{"encoder_arch": "poolformer", "encoder_layer_scale_init": 0.1, "encoder_inner_norm": false, "encoder_patch_size": [2, 2], "encoder_depths": [5, 5], "decoder_attention": false, "one_sided": false, "epochs": 7.7, "final_lr_fraction": 0, "warmup_steps": 610}
Rows from block 6 of the encoder, named by matrix and row number. Rows with one number belong to one neuron. Each number is 500 + 50 x the weight over its row's rms, rounded and kept within 0 to 999. All counts start at 0. Numbers have three digits each. After the name is the row's rms in percent of the matrix's.
# gate: MLP gate (encoder.blocks.6.mlp.gate.weight, 384x128), inputs 0-127
# fc1: MLP up (encoder.blocks.6.mlp.fc1.weight, 384x128), inputs 0-127
# fc2: MLP down (encoder.blocks.6.mlp.fc2.weight, 128x384, transposed), outputs 0-127
gate.261 099:450384544458520454535454552530494504502426600465415509495489439489515516511546523545462531503545500416529528526524559613494503521531480567447473491510558443495406452541486463575590525490549535438455533570559434498440441470511433539499448486444488501403543446457481444472470511461487524465510531605512484493512590455459515483507579592489512589617509466312501469446559546546456465503526
fc1.261 094:465471467498517499500578517572490482510434513470480495391430506497398477448517463544543453435578392442494610535541466578437404534540521483504481494517457493529544467554544589494555598448507416535611550504523525557446495545481533506511550574480481444474413470493547487531487567549562484419588522492460532491443493556483525600505516605536377444549521491429590481463560524553470506506511
fc2.261 109:501571542544540575489442550406462457491571447470596505550509562519598496491485520515460497583402522472484393545406545451523537470417519473496442496560576568471518499479483409423508453489499532541453501565533518465546558452531416560561482516541568449523609494474529498470480434457458543571488507535475481529527449467484465490476550491537546585393558468496423548499413374501420502444552
gate.262 109:513378517463489507511584446568480404517522437439506488538563514467536535520442428488512536432454402442499486563554551506583476529443582465596421487544441497452501534516553469511521569417565494410498509495467343472614495467474459376523501520526483566517500554494612526526478523557462470478536467471546510538406502479557505419484549512523509496475504529451452534526437472420501576537557
fc1.262 099:556574436486548495507490533411483564490465402512547517460446531509471504502510624524417503575498537523448586456358466547477517512418424502435568441527457586577529474444398445501455472546392461508453388532534559548484494510571520622566487532459531450506473515493500522437513436527544539540413475541484496495534523533456521592480532470514524564499538509518510496497600433501475463476412
fc2.262 106:408483577496460413398434516536553437475481432417500458460567531446476471453492428524427498422533455493466443515587506586506484543470489532525462458575560489526527353442495481500556575464523548502484574552501471561414533478549598502533508502462459567533486580556550458466465572549556527523495424522453514494447418480470507488472521532480481412527609488576449491609513475512517481600478
gate.263 121:502529591440501485479447443577510436486500483605497515456524453494470414486451556562495544500560380537456538498538436530408567514458537403579521398515456512515560555548477454508542464591472510452499488589466539509558410544552466473537527432587577412571523462503564537482465486440550452451511475444382491429502513490436551479546450505471558557509579496547477478487446508531622501477477
fc1.263 116:520498573518495534473512580417442508590529454582564517549507454524500410532587421591431432533531472545545484502509471423598493443472555501472537570415521492452456562424476515427489453452522501540569454482429530433602535475556529430483506465487509538517431547478427514527482458502522387499432466496544490448510537537586495580513500461467607611437474460500489551495424534456549451418508
fc2.263 102:502542540441482523456530474463539536537585459413428510507502552471509531470582610553545490461453418520466460477599488505505487482511445468473552495498614501564479439486491587483490519482535563475498495531588371395420471469472593546500511515537521563475415462555427480380489463521529516568473396541509451530458482506469469525476516528528436368495557523504435450515536465590548547597541
gate.264 100:538489377550462525497526501540480599510512570519582478537517538481448478512486466575585483492456497552595504468447549469520512502572517538555473520329552403471480538503414501490418446484466436523522552497595476513483480429535560425494474490466468509558540577539491547465539404546469414537516425545566479571583583478509470539476540539453471442479537406512410514454466573484468475416525
fc1.264 088:529513467485492602534441495532458585567518518523564479472555477419458447549451535510522549483533405523498479521446523523494555434455496524537446587446518462438562476532447481395464511472547502505572492540648389526376483517559569426519430430450475486493490558455474577540438474578492453565532494501549484504608472455539410552515588478453473501499471385522487508532505503444479534466593
fc2.264 098:511479497419512473548505498472469531417475461547412502477556492497542533537400408633489494499475492564451599567513515514512632492367468509458465509522531407523507493535575475530492528553563539453503438558559519433475489488498620499551561487519441629506501469513495466551505503477519488510545494445427486520540458567433418534479420591549537508409437482450465482575524467417550491441481
gate.265 105:438587575515516549508585507497509459501495436516552466533536564479522435533363522454478519507409478514415462410498404576415538493556475496494508433565502524576540581625367558529546498456494514511555494498464617584505481511522540398489464469542508612538466492454494476554486521514486562451467499488458447449551526461452476421439499546576526446499464511540457481583499486421463535488479
fc1.265 100:480489512513466505517600625511482363492569612516367477526529484558581525558524493492494401479465464498557492549574495439446505487462488523438472498475522519499563477491599487546474532481472500442449531477459489508548456519421495537499513464476588441493487501464468607537535472401463459448516492568601531543367460472538547481501516471515486466411575513433577488497488498521552359464521
fc2.265 102:485572492407538525470439501457453437496491455425507541503470421465434522474515504466529499558509445506463412550495469539508508445580536512539565502608456629528501513537415449490519481649571422575549544475405503555508597462414476462503540477534443446507543427458492449617470486502445531572581462552509406403478520532522488457502525447528475495575474457498455530457557485509501490592502
gate.266 119:504495567425466438474479483435466548457495536506502480538546399501466506490544478459488380574499439524448434525439515491613602471489513499514538524495482555545523497494491472529418541487482530450405479554523565436581498461502475367428461441554553549462528513490510566585465488539490381585520548523548555545476570545392478583632458412547518559510464481534487519543514497453462576526480
fc1.266 125:606464551457523484554554430522571591536505509501478493493467432499439488498534521521420406416514443488478481587504414521525406530518475455533466488437465533422489577526607532412387429514507539517609468507537584518513452517444532459486545522415528545637468467588521450604505457483451561464491451402517518536461445470527572518512618532511478443493460532475510523474503497510478485481544
fc2.266 106:526585490536504491438497459472424467484483479420504495512468534548510484514641565510509464495398488490417378554410546522551566479488482460587485455540504577479539567453528406498514488447468488430474393530527493431558560514464513405507513465534494586539539576429463505623567555516480549577442515524505499447521553468461447502502431491481462613496492502534429504549382501493468488548431
gate.267 110:511424426493509505573526504526543512507468564509384517378467462426502563442590635494512444483472513527481523421516532531476495457528462472460470495461433579525497639491438493561452479454587538430546524491401444472444496462574479528542405515500466452456514422508522554484438531516562513551541506488582620564532439513472585568589481456539448568512476455495439457520494501540501534538498
fc1.267 117:456529527509495451402487521500521504497484418519578449559510487546535395539443360519422586522522462454519577634478486492510459583558556531555552531549549510419540426454559545526540468557482458594469599528520472432482473544483518432482522518467512560490522592483445428477548469429503400428455486541415408460439486478466480470444526515448533481505550476559526528504506509522614510519441
fc2.267 130:542458482436464438575592411522442356461462509503466466481545484528470472495609537491601489543493558502517508428528435474545614521494518527419442385494468563441481551456643525568470494423472509482484589488477527521422501479644469528490459472424471566477525499449496464479489478591547474535549541492523521484530480512549520485582531484510539542505487485408550464505492569513497390523503
gate.268 113:506516513548511471595518560511435559492508598395470492463522585433569457519540452455505474470489522549556389460437531450481419470447585497389532528424524516572518476480509467460513548574537456527524423555527484435510478480501551490442479543424432493526531494461466578553480527537561508575423397496470519528481454475527522482593521477475469493537463497644464515511465590500540528340542
fc1.268 114:505463485506520573446502523452598482475514465576457490514478397574442524432483556500478534527527514464403567506546480548514606469496420521588448505501463504461480519547444511536516436389454536490505587471454473567483535509492462485553486452589574526554507472549517471450505504447490528440531633500552440487569473534440546489402489448550577539465507479349560487508520414485473466637448
fc2.268 112:543497427498538490492457537489501511466504468502467543564489555503471538468501431422520500526513556514531386510475483473443368513561553461420541512474554431509531484604487449406570575565514489605513477519520484490552489497530366446507581561442525374529559541490519480462457559586489492441469532472466467437560455536472509622548543448529457560463545546570494420446548525544476464399555
gate.269 098:503625451515517504413546548444535569531530578503574535468469477562483419480559554548520513603488497546485478597483487573506485464516450472548521568415537457519489555508506516493446521486500478556512499473580454414520536469528485497375411521511429465491463537494410460527579504467500493476497458472517499486551499460495353561547401556440488437469567508569439443490587506485572622420472
fc1.269 106:544403458545473453583434437512484477391455451492563383529544522464467469468427469427467480465477526512550474479488604421581510565486535449424431503525539538476533468470501513436463533514523523467539523490423465599485447463510525532640502403463531573576437481479593525523432491566538544556544478485448606516491495560513573464514522490563479510497386527528517560516528473495514421593506
fc2.269 106:475532550521485544534586573452534474542492531483426454485546537551532450474579470552523539550471485546386546507603471539500590506514471509469556464402531525435445452538580499503479534495464490461510470626520467482493490476572569523495546486445388452518533510423464509487470476502527532502504374403543403423436463463553442521455448515444463391508542474497353449507480559501485572555456
gate.270 085:465551421530465501488437513534462498478436485593517496507541471584609608463491592510505462482578467495502452417538420563497516536501584549417427449467453570509477434551558423488535538495498428456449432465453557469620546537493424466486467527465454453489522468516506537492592451451431452467478501470510479522519506612512443499538379525460537579463505546518399488532483563422535533583546
fc1.270 094:495473551490443429538480495445477550472449443589491505506586578500578454509495549523497466457439544504493430517589473563435421502530532472445382460522431516596516586492535468496576516492522495539466443461496570510551619526541490424405446565482530491516565461516433459483540452408535414479422528457482560494487403561513507466498464459483470530619506523529415494647524532461498476480469
fc2.270 097:468524543495467533390444527447401443520471467396555541491540453460469396609576420543443542438543520515508506539466530445559551445481415489476488437593606536538494554468472563454499557424528519525543528451539534550485520510576600512554512457549518548615580509407447500520521566469564515482497426490453514415506484460571471487427568597476494444483438510512483539517457475528504465467521
gate.271 080:601457522414513504517453426545593533488546536507513526508507498524603427518481483475506522441509502471520457471507607544418534461433577527558581507498530498469443416583479577446501578520511435538465449556496526546589455546434513509541520507549655462475444522571577449518599493513492516437534457475491514513426603463455563459518434447542461474471376475493522418492526522457497506449427
fc1.271 082:467450587487459449515559440465489469584516531418543459582427530404483525483533556491446478608475503498553536459461507457477511475439494545419554584470570522542539459582574399448556488561464501494514469489474433486494428540549441504522534537492425481521509542530538522616500471480562522462530531420564416509507516418520414449498572514561457478590461550420566530425462539569391488463544
fc2.271 074:465579499437471526388517477453393384538483489509483415490508435515477498593442518481479424457492547450493455545556516451534578465463555500500470461493489501484446462526473492425534490543550525534457465554468401537608514497502462485569562566464489617598458494515471487520504462584399531569520539484396542544459512583507424404419494616524525531508500559542578457449491474470513519442521
gate.272 107:503514422498430564483527509491482454554509532629561508570557432487506525496535535508511599449512569549565458575471570406495516487498434461472550554467557501475585493471543576491464527374501584495525562522513501425487487557519600532462353478493596448470517515430443412518484577545460501432533423474385457458477505514486500502571494536458485479450476451405559470513424507498500513508443
fc1.272 109:501529375505389467585441466603486475477466492571531520503517557546503508572472534402439492513521556524533453515457553424537532526533425568535415465406599532438514556418491493481484505510519572456523567531507471474400551480559553512390539474496575539538593487554540418577423528551465483486578529469450492531563535489518456580518454542436477478457410424444464553490521507514482468464517
fc2.272 102:500512535515554509492552496482406397460460609504513465504425446510498557519473437567513390491620573576457507655511487575468487491464486497501463477485390501494484518599613487506480425512449521492402577486487637545538498501514508554489598518487560464465555465436519435544555501495551447501474511461496434506490493535476540439476453557477556552455535421492547481493514532588492455472436
gate.273 084:515467499501519435557541446486603549519526458597457463414550448527529478533548494363473424491469474494389530534566556426577439499528521539501468571624521491480375520474525496478580503515587462465444444522581487537464502503600545558510450487563444463557558531472477446517540519494531512553530510539496557538495364441444581509480578523474538495479533471584450539494565530517484456538567
fc1.273 083:464464463548458475454517454447398513496472558543522514520494448548503521511553518515483445431437467502473509405502494518587617521431442544491514554467610533525420529515446600518504507540556429538420464443484496439536532479584594539540436393549473520501453450552502552496488577448446586511523525528499532349466463539513410509542553469492465556509544437437388545518502476462541491600525
fc2.273 094:558482501536532476529545433461581530472514436480561478375539530489476528549466586491453525509481468527519510567570524485496337612536529491514454526519446399533498513560507452466533506489534458455514466452605542491479532509461450492462519507460583387562449524473474423469557457496549520500482543527488581593416467474477530591394511490567559546476513494541548566469526436606408489418508
gate.274 088:576548584495573519514507549523498515571441473444469564498535452517524411480476475430541492544466421513462490504564502468480486530510473502494475455487500418539458494514559443585468515522558571534505400489545549377478488415481454532553545445495468502488455421637500440511493561442437539583412556541500489507502498589446549497521440528370491502447465599591448522605456531476533520488394
fc1.274 086:497442356468405445477602442493581486484556493530442499506423574520437483483498494592447470464469571545523542467550514503463567463557485474561595438529542559488459557510492560501419468413442392518540486595519421617564518470464543564407509464501509506463477546454453557467498409575538471482566432429537505498523503399508513526533551499576488530431476527506556526535518508455478530463501
fc2.274 081:505551442466509597536462487538438489439525536499499535393557462505537498479548442474534503504502499506555621499520448583510467470440461515517524506514513504537455439514588558580564598533553556525405505517605436528521477505561456469398440486531445492506521486487445600380514568483516518502460523535507443631612426451446459441563464432559425554519498487418488492492405462488503457493472
gate.275 122:447415539384557527448494582523514444580593424482434456519471410430451548466549467554495552467495432516515578476506477522466478562512563522523517521568511569384602490537525457476474484491472573476545512475421410553515526534479452577600577527501553420458438453529502568514453564451515494432478566473458477469518503499460466479511451548565487643533516492457501522490481459414541516591477
fc1.275 099:465395387423549520448565528492513488543560523417491466543532457475450546478551519479471581469502479521458518429481528536510530556486592564483481508536533594394615485505549471426416490591452626504489545494421381628416454542504513485520513500442472461493454510525530559483432475488537530420504545480452556436537513446479524496497455500450466534507523537531497537520520565452614477588480
fc2.275 119:448435512536483442440473442536451534471521604604564545495554491519465488504411504520475412543545556535532494493421539410529468467534535483544472479521387430534480591464413461511549504525534418539478542446485593518528476549427444487451551469467496484506526497484560476459502410510451533474577495568437605567468518522570566422462572481450526517438497512514589529471624498606488522426549
gate.276 108:486496468603526505431563549533386569510435527431478520602481443473474507472482493533510401539503510516585537515453552438554459580401504591464463520556488567465562615453533500526582495513430495441448484465549459414538442528492550579503548495495555507592450494500475445445544420482578428491498426570486520472504510533562418524474492581479453472527502512538459561527475562519496376428502
fc1.276 118:550483363505562478510503590511472524514476589493498502528455520461495491478487518569502550437452479466485552518485604551519587510560501544524472514554467527446482477518548469510604425563518505441379468507506592483464538512409473489528499516392604566424384544492484506585480432527414399446557454562530435446477518525477403514550482500446415555544490483495609491530507515528458467551522
fc2.276 098:529590490508488517520548459532539489584456429517483534506567484462589504490406521553487495582505567468451504557414563538519605452424544518519499493520507448498519538483461505519519497530511588522504531503434484531482440472518397509601538546504520505483425544469514524407555433491429471364506403560500496484445529495461498539545575493499503481632446473466595442469455324531500528421516
gate.277 100:471542414511496535470568475454428497430569515456463507574493469418537408541542464489477563480543567531425545427518502519513577481555543524523468577503498472580470572472447514482507600497540556492507494512459495524484472434536421266436483487557440518521468615485437480467473482545463520468441536546452414512542540464545443445447555516487577448566525529502431497561487558455529537514466
fc1.277 097:389562397443493416470470450515516509508541434521488492515547464509495370497512609493471434428571515589500458472537490485391536477536428560473515474570507467611496648527451510457448494491508509428498484496545561477465508510473522435486480502563506541461527596508410559474528538517488575552555477454530459552502449528501399479477574543505514405512512558562412479487480452528502523567602
fc2.277 080:469487512444391565499517568461521563532443414523424485512551610524560512489448498504533483473543502468450518444478495496510568419467527434478527486396564484451465498503604515489505372491484404509582540557481469467568484534549599482509371513530425606471527520481577551505437537501386499500500542490623594506452508517496478479503531552469552478445520449494472457478613542490533487457459
gate.278 103:606528547454523482470568495479512533455496435477484490574516528477499448497598521435487440462462465412515520562491486496493610502559435528462393538419516436494523541560452572495507562484399527515567466473458517434543456499533381435482487562458593540449358434473492494557561500502482521540500588492501509534503542548438412495571532433547503550488485461477471553551498432490575528519642
fc1.278 095:498481487516511502575549496603478581497477541456515589460579480500367511559459411538458482584515591500567459511565440559498378498421491490546514449492461547440577499522586462497509488525505544469535498525549447563443564436504604468506625459377532466549540544564527494500469497479441514479521490461532508498457477509517555453409551593473440442511538545540562427484567569499448528457507
fc2.278 104:590520488348540474544564455480468516523508532589395559563547486525511488475537515561524495551413523531442548536429590503581604463496594497439511439427513364510492458483519415507474503578445430545476502479486552480474490547464467495488515563430467575520538472555506530391565452516489543419543479358550458494454492557485548561522524516507509518518469493480518418513412504480512530461539
gate.279 087:551495534437467435469499488477498488493472537490394435583465576545508493465455501522470481522515439548473478503539497409434536503523529482424532518454535463459441523463561498569448382505459559561537589433491422509471488556541604463558451482563405472519581559502397453425498476451461550543462554481553407550543434478481495571482535519584487546539450599610528473512567516404492417452485
fc1.279 088:503500489481513465497529539504517495560416491482396491540441585490490477438452542519435545487489535580445438491486480387469644523517519529481519545517505439439457494454495478636510402492476510458591548409442440557434510560564543542530503482552490579523551619558484461443543496450511508486442565513453442399498465490488571483448521527549542483586476565559528484493579430422555426467483
fc2.279 087:435512568482516520550511554499504464494486513485460525472459490460587477522535486480539490487500533538428588513538502537520512565459499412502462541492458515456517427579489529468470535487509447434553332432460574544546547524446439433393504528486576449565502455469541440477529476501614461546540519518465522498484569480557516378544484418413550535395498562442555438532612570457609527547481
gate.280 121:593454527436457460498455474414558569494507565546538550462463477486456494526485551540509512534440557446536523461536456432440546508547503535498546493454516514591475487497444504596547490503431437373444551401388511512532458553526561475557470481550456413515478604511480517411503435463515492469501581619545525584472486458502604483517449435575509456563508494464517452464562480579540425520413
fc1.280 115:569539524535518432514501417548534471424373422521545495520512507475402447534531457515485570477480458461497598460444523485477454571492451535475469458568536489500481530474510517473595567483541538498586531535463501465488534565466479393416555487470534501559548524453458539528444488478536516559446506567460508511433391485600532458377588534384468466489478422423436472594569530530514570540477
fc2.280 096:489563468475532499513450495420506507556482493464526497530493535489484526526509517562472523458498428470485518492532521476548531530541438423531594499513522470591521482515480530484537399463433482474500354521580437440554467494481678471502494547599374581597468503469625536492546539529460463516496535533421417557556546494530390534434493496480547500505496416517417497442526447464449490544415
gate.281 083:524590561488433433529543476583612506523480491519535582514580462552491504490478509417498536420552495622503497464450449511476497472554473518438388473441533421517445565571502464478452470485462595509445440451605611503565488536441581395474523519512573466460502436499553447451551490562516542560423481467538506525428437527456573507510492515501506447528465497476562464460580491463422570444496
fc1.281 085:489567542472521496480542546490519560519571597454540541464544486492508543508389460457464503426522438576492489521485515502526477545464491591380437526533500477532483552528488587552564453434487506665491472553496473437558489481532497576559488474432523497481511454492642434390591517485483571460504508457413432424449454540455528460542431540497501412508438627480499490527497495496475447538546
fc2.281 093:464487531474524407418477426554451447430509464582539453492452456522488448552530519543477460496492484516469431482481537507444414500508528509557507543523405593550503428512548445514505586580537470513537639501464453545433574495617578527388503451484466457506597574555537443507443481493519478465584593462408546467521560402515525468495488488448518596445597469507481477482529562484518518477467
gate.282 085:481496478462538435503474513393467512456570446501370435489532549493573529518540526541466457512561511469462535470492467490455591479610533484548439461531447413465451503559504446452559484564429536498421530559442512526479522441429452494558598520485491489561539451490571485549471444623469520488639583505454416530540465505545511441450502336503520501476564481436464479494525552525487568500473
fc1.282 102:498503565505434518525514466450472476500446507497520539535525538517459445435526577484567457523506570494436463516479496470510457471490481453482487557503516516476592539488565511511464484411593493507515521529613579607594510510535565563558459481521535392528419561420471476405473540421521520523417456467493495445455423510442585562485560595464442504412427543460572507453445522469480548351572
fc2.282 101:495377453523554545533526557464539515538544482469444493472445505509413483472515446477567480483498486480506409507539493512496558465518509452494537501475462590449444463548435458494419485516451534463570523501396614400512555471526527483464607575480429459481438486597505563556494462530446551516510452562522466486570513512563547464441493365502555497535585516549462535476543505458505454657383
gate.283 117:470478525516508487360457524519488425475496483517534493482492460510392538473570464520477500441468467586489420548533535364543536429472541412581459489482466517490639585459579488481551503480518492402478481450480467443502604533483409452518506539475507501575499617501487513571468517485462528494520523512394477523435503465499494558526452490557421603462499513611538514437529486550487497580587
fc1.283 093:548503532589523501479507537405537571503453542558490492455557520481536474547452513482438481551489471439517633478434448486544478559547496610486429534555550560495369504446473507542476491522578515527596467509494454422549389428481595568592446503478541491454500452496516454458397522500573613513527481438551487430575439447494488471515574521434525447528535489459453517552501531491509556518403
fc2.283 101:497482471483483561595448513511497357467466488477533471569520448573484530500505450503527402409389528532563439614505526454468599476381489425476485404436527491533553525528657502496529518492526506462511567535511529462498563477592449449499543481475476566613458575494485480562572435467443439542533479571505476536545545559449509470551514535498472488445515447502573482468506529462433522492541
gate.284 081:450497554473502527555442522470526511462520496483517479583437537467514483481484447508520507451575617449549514483500498476522630396435503530457501561604520491601442486500489498476498496582479471581457426529593587468415512523547502505549560502522416442522466479500504490411538509560506410589458518606411472542597565513524464478488498446457559584493602501409547556463486412515446514471510
fc1.284 098:485509539438456544515498551557536529423594454504452540556494568505450519460487527459542530429571542399451429514564461515539475402411432488534553502568518422536521457604525533396504513447556467546390426529588478527529464450503452524501536516539423441503493401476528515363578519504560590513453571495492505575508524596537496543474501483533540473495453498418449482536510478489411446531523
fc2.284 095:547488493495462439512522545549425506458426547463538414548474600439534470573507364515451555499496502572559624520437491480464506531458495474464532522523535455538511576509579404601483435515475521552537493532447563486525493485485500452448457487398541580471535540522509481604520449528512548505520409482552442547459386427583523478545569508490499499399544469410503562522485527568513520447412
gate.285 096:516512457520434472541524471560576495564509513426500530577575534446459376500460572508413489498433541504553400528473554487488414586473556418469436567548506591497463502432508485466445537516485442502554484526479454537536538524434439541467506428476389550487534514571518481537537509487487521413480376558523533546464556510591466489470370542478452501562495530474531471532521436610539420550471
fc1.285 091:535492528564499453474511575535495470601471514496496503587507550522468452563411547541436512491416594538482434507538487552579535519462545498472475533516531506481486507464553476541380522492536449403516527470499501476483470464524542564480506463375513510468489555518571492505457513490562551396485305592512583501444538499598448497484549513506454572477534444504491456438463423569575394542514
fc2.285 085:532436528337511491461492530476583548524563535543488470382482513515515562423400427532451559525514466542545395557471557527401374484577567498566478520529463487529461549484402517517487477499491487490493536527486424538493561582510481460518506502552528423523461511589450504412527478455563512501535426479437523537494471483496515557508477434543538484478520460563550523451577422399477592457557
gate.286 085:541406457588438453472441428494556469564444488447507517524473439564495515477477490544364565493598579580517553468557403535557471465464578527535497543468526426491571462459493471543482508507589526516499465446514567509401497478433463511497418515399489471424485483454457504558494584545491484471600446447546483536579518549543577533567534477468453601545497468410510456577483505484557544469491
fc1.286 079:488491452537485531493601385478561459480485441340538537457521533446557532605510480449504534485551530528456524461529510558525521473507475550607533452510475540540509410476546492541463520549494520567486451497563552504465443467579479498470483535391605530513540455444522535440416521544523556543527398595457378469524539441491516545563493542545399475507446429532521529510521517399464532555453
fc2.286 084:537418539656403588472531576454541529545559598467513471512477582502533511498430568423558556461488487515451416480491470485448435415503454475568495525547444458520522602509483545466497555479470562493472476546488491449441501398481378491547503490488468371478474471469425482470541493543494457469451465569482476435450544510463520501516567532527543478530606594556535583425483485559487530512485
gate.287 119:479533453491468476611520517542577490413594536574434465435589446530512514445529482584492516469597483430547490531455507535522463449553535473519496520495516512540492509560455476496464523434433526377475533464562434451436516432552463399506482504507536516529468540523468458427429426471602522497556497505531425491462434526457622433551458509439527594443526620554548540582519474514567445524471
fc1.287 122:419514570593488504427478541541509521531533414511613554497480510555499548488479498465476452513367417479508551420465469504444536545475474527644565527458486480506554477482485505548560408515434532432476511479449413551538631441489469506479629505509539466500474478468466420514505494439517539477542439568577533478514510411537389460503475454575529513518492424521419530510580490459529461563489
fc2.287 108:485439482528551364510549571477555603527548484509546473559459458578494475535390404569496538507524504507510538599532479494443406469503505543505550544522444466500531513483389442465470489491566476477438437450510479513496459590465586463461443525509507534563387476572525450586519534541457461523527567543402538561440556438448467537523463554524467555417491525532512463495638471483478556453512
gate.288 093:467443453527451485597480479513509472459548502505437514454475543479496531528392493640492601542513410541456426533466506522483400501516400547489442433463481543458590490543479501536442487443531432490522467458511464477499580454558522510481492393459442470568437497474513464460450472503443400562604569576512559604540548500461569472440524520531460494508496525612521506413428505548519418539498
fc1.288 089:508531516418549518392565525515542493500421537429593496556552484484502480450558485425486385524471516492552523485489511468587494533502626383479519514519532436453420516495493485520517526502484536523455502510460498399475411544427420481490455596514533584432551534571515519577526492485523604419363496502461574424487444577511505500540462560561492461522540468471490529562565468430556539466521
fc2.288 092:573602557551426610502518506519426456513478490457538536517452547544452505538461454549506480487555533463450383477499500584520593486454545540455522402470591530445475560519591486479461460536379544537455606545449509587537528454558511539539528465524524454474558490457468516386480516537394499413522597522434486551502463578495519472506503620533479509535502509504448418457475456515472462537519
gate.289 108:494568462507486513561485608485594535490502416545464399490530503477480568449501454478495493533547530463525531546476378486438502389437447533489538495378486462506517465522504547499482547594474476497550492500414402547498454503422499506448578512485541511568548448424547541598523527458526571529555534462497465560520454464519554490686469474524498495444454468426588482498446575440548516535460
fc1.289 112:505528513554488553488423576460487543471497635455433523505450441487509448527492454493499456485584496451504392529533545505515448511496456537571491527475433531504585537530518529493465437450495527451498620501466561490560393459492471509499448542596561536442406481512554406510444476529518553440433510516430432424503567625577530469534590460498516442550473482519605515474487508603532429522429
fc2.289 112:580557458621475468532541455514531530522442470552493473533502487555571546441462538569504564474539507479520520506566482478476533590512480482418461460423405544463492467500474517445534437527460536511400485579500447522508478548500560456545522535409540391521592498506488565545502445464496499551507508492502535599454466516480431445527400588442447555432481437557340431511568575547480530425524
gate.290 110:499417489530533430483442608444419498494503576480535542535536589525490447470532520503411452432516439459463543573433398554535520451538537470540535527429546488453513430570538431566492389616487432499523497542457511460507491581459489458505444462493459562510505477513574547517485413479479568472531458514636504465513493561559532466550501489487529601552562520492591459394490509540509409452478
fc1.290 106:492555519449517537536545510518566460457481461516473470484449394400472518489523479521558543512547409493573471509512521538480520490523377447496481534547514482478558517519511558422463671469477645490487518485535469542525470493582524570475548503448586436556530488543408424399484510558601487542534498507493446525427597465472503534478523507527468446503388414442448502537465453409493545559516
fc2.290 123:495525498473555435496490525491445473474516469482566525508542506529570480492539514506399394549489466492460555517490546513572495414509549455489591449456549546585444522505525457535547398540513428474509499537450399440500608506450509522566414537448446596585476486433552548480543438368449572519594476492563453492457456585553499579481472405422482543538483521540541558432507517508493520540408
gate.291 104:569553406491534469566576526464489525436553433498497433547580510497539517532589515473509451462532623541381484482556488430540466453436535493537498449597460599490466586462486505419403437564466508517510488520532458470417492489490558409496495441554441459482540474442525505499469532519398548523484473503517545567450465483444606535470427442485486556483475598499553446589539599472540487480521
fc1.291 118:551490496489504497556436536459516568442533446478630379475553473510507430490571545533534527538441489560470563534495472524458453535447414592524537391549482490407573537539516527448503520528481544470503481510582512544469544474497481486494427427442481448532558418459472513424439503536432588567475486480564540556488519498476587532575381441494526514451502553417570463502547523384522448591492
fc2.291 111:464441492540490550475550562519591438537513508522460503521431484480551503415488529441519506522470528535489421465464499530446499504516566516455587478400502427562488499504506418554514541546595516416552567478502460530495458518536404508509566500572459369526458522508598463612527501556501483395471568519431502484434535531446592557515522516499499425531584536574515484428448365592483444480536
gate.292 088:444572556509461452627449559492433522549507505647572551543510462555505476460447579498492594443454503487510447450482504518460435532488541464514546442550534491481442475521457495524455432529445515531504429443472491526465480479455540431482474550545408517512418511386470470600476478532388481579472423498496523376554553517471571487486536518424483471461511518541478493506570515626519544421433
fc1.292 077:452563536481449607619509500497469515494551489576527547537561430621540424468434601487482627478497446468526469523548535542437438557494547540476580440539568496473508522533529551494433544472439478500526466519470501493491438443456500477507568557515414496479437470435436461579510488567448453560490407554533481437509535560528550444532489444444476466467496556589468528436580542597493470418447
fc2.292 102:553508464583450593443455544565405585457470543426432437412530591456527536548496482547493516574529529484436490531486588453520618449528460567451436520476481417476560498546557496578480560497501418468524504551472496548379512410579438482600412540480520461476573450530484584390502510513530534494476541511472591525477492486466489527450530512553456478457535569482516526473465511506524501579445
gate.293 089:559462510477440641593555500574457471524491502489487529509544510469453503506427503473519524488474410457560495538567476447619528451510558531498420520474413492512515588418432474516430475519515500423456436524580564438509557463470418552517451464501564532509513486567416517500468394505512514534485532515456380526518531468474552427558527522479530465481554542454553465641443484510363499531460
fc1.293 085:434577506564598408471485524530500461442519549388537499460484478516565427457476490470498426406495483423524521533472545532460429532525436569461445449468524556520581445553543474441502482519504452557607588537516576499536532472535571436458491533529524482491517417544541444472401516394480455466571526521515404485456524534465539524512515491563434536449405522448496619423493543497577571464531
fc2.293 115:482511572407443420523493526542465550603481522571530425529491496499528542429519500513453579509586470522463456470523499457495384507520577505449476486501482470450490567504556395474421539484489585593507546458450516452346423487565519537516480556498561491488518544440526532458546526551486508437438538480384598479555424405483520580531556574462562386467489506542510461497517478517506517474551
gate.294 083:515552427557561498431478581548502592551495591545477547492542494437509487409515513463556578496412433501503562482484530558525544516485452540535479554579439456449532564527445576489546498448435496546417562494521484454467502533596509541497351461477471436502413487401508524471482445462543556442519486565528509530538512565489434518341481502450484491603454585500497441478499434531501475554463
fc1.294 078:570552500465500459431404637580431617494422577486456471507452434507523513398486427535501558562399412529500523562434565536541472475546488553440515548486511504413557561498488587523542499555471487525406505565537483434502421507553540511468513520466492466526484475428518492525498378516585497481524462617530536438545548408481497454406467545469460535501455537511521515501517471542473490444489
fc2.294 069:514523433454451539500568501541371535415498452427536536501429596572487532545380460526493465526520607447418511543483478514508524459530555457504507543395509451502588485516536424594495443516521423468509420443474505444545492535366472467563612539542496557499490441571548474603558464500513429480487552483507549513539457531460465533531496524475524630450532477491524518470499540512560556447505
gate.295 087:483549459509404441522540487479514545508514494492600546432463496546544463526580542461414515554465513498523536460487520426519536482468460491508459499505403469547469634446531492475610552460426404510487530501510529538549610540519518352523397588493480441372540515489495582481524492446506488571520515450502566542536514513446485542537568412498563436477519512563517421423513543574456517448542
fc1.295 081:467572570582421475512532500458474543436486420494514604417516515528514413474556470392424461463533478561454425411474451513489467548552521560566517524472457488543449503476503478541567457448410518486563430567623508531597491539441499505503459584509513483404467478526510535472542512482510567604473466614574486515415418577499531570495502475512545431514477488570576491541541552530492548481499
fc2.295 093:510509565599491599485535528529520478551489511482601480495478623520526501584400479542446572498481535513501444518499485480466446525497484486476489521564389516491496473540560520497470597494485430583531443417497526544494504422532472515508460536502535430428619512470534534476409455493493448446436642520396526465538520503482509428554613529495567477433540513554448478455487461605459441450572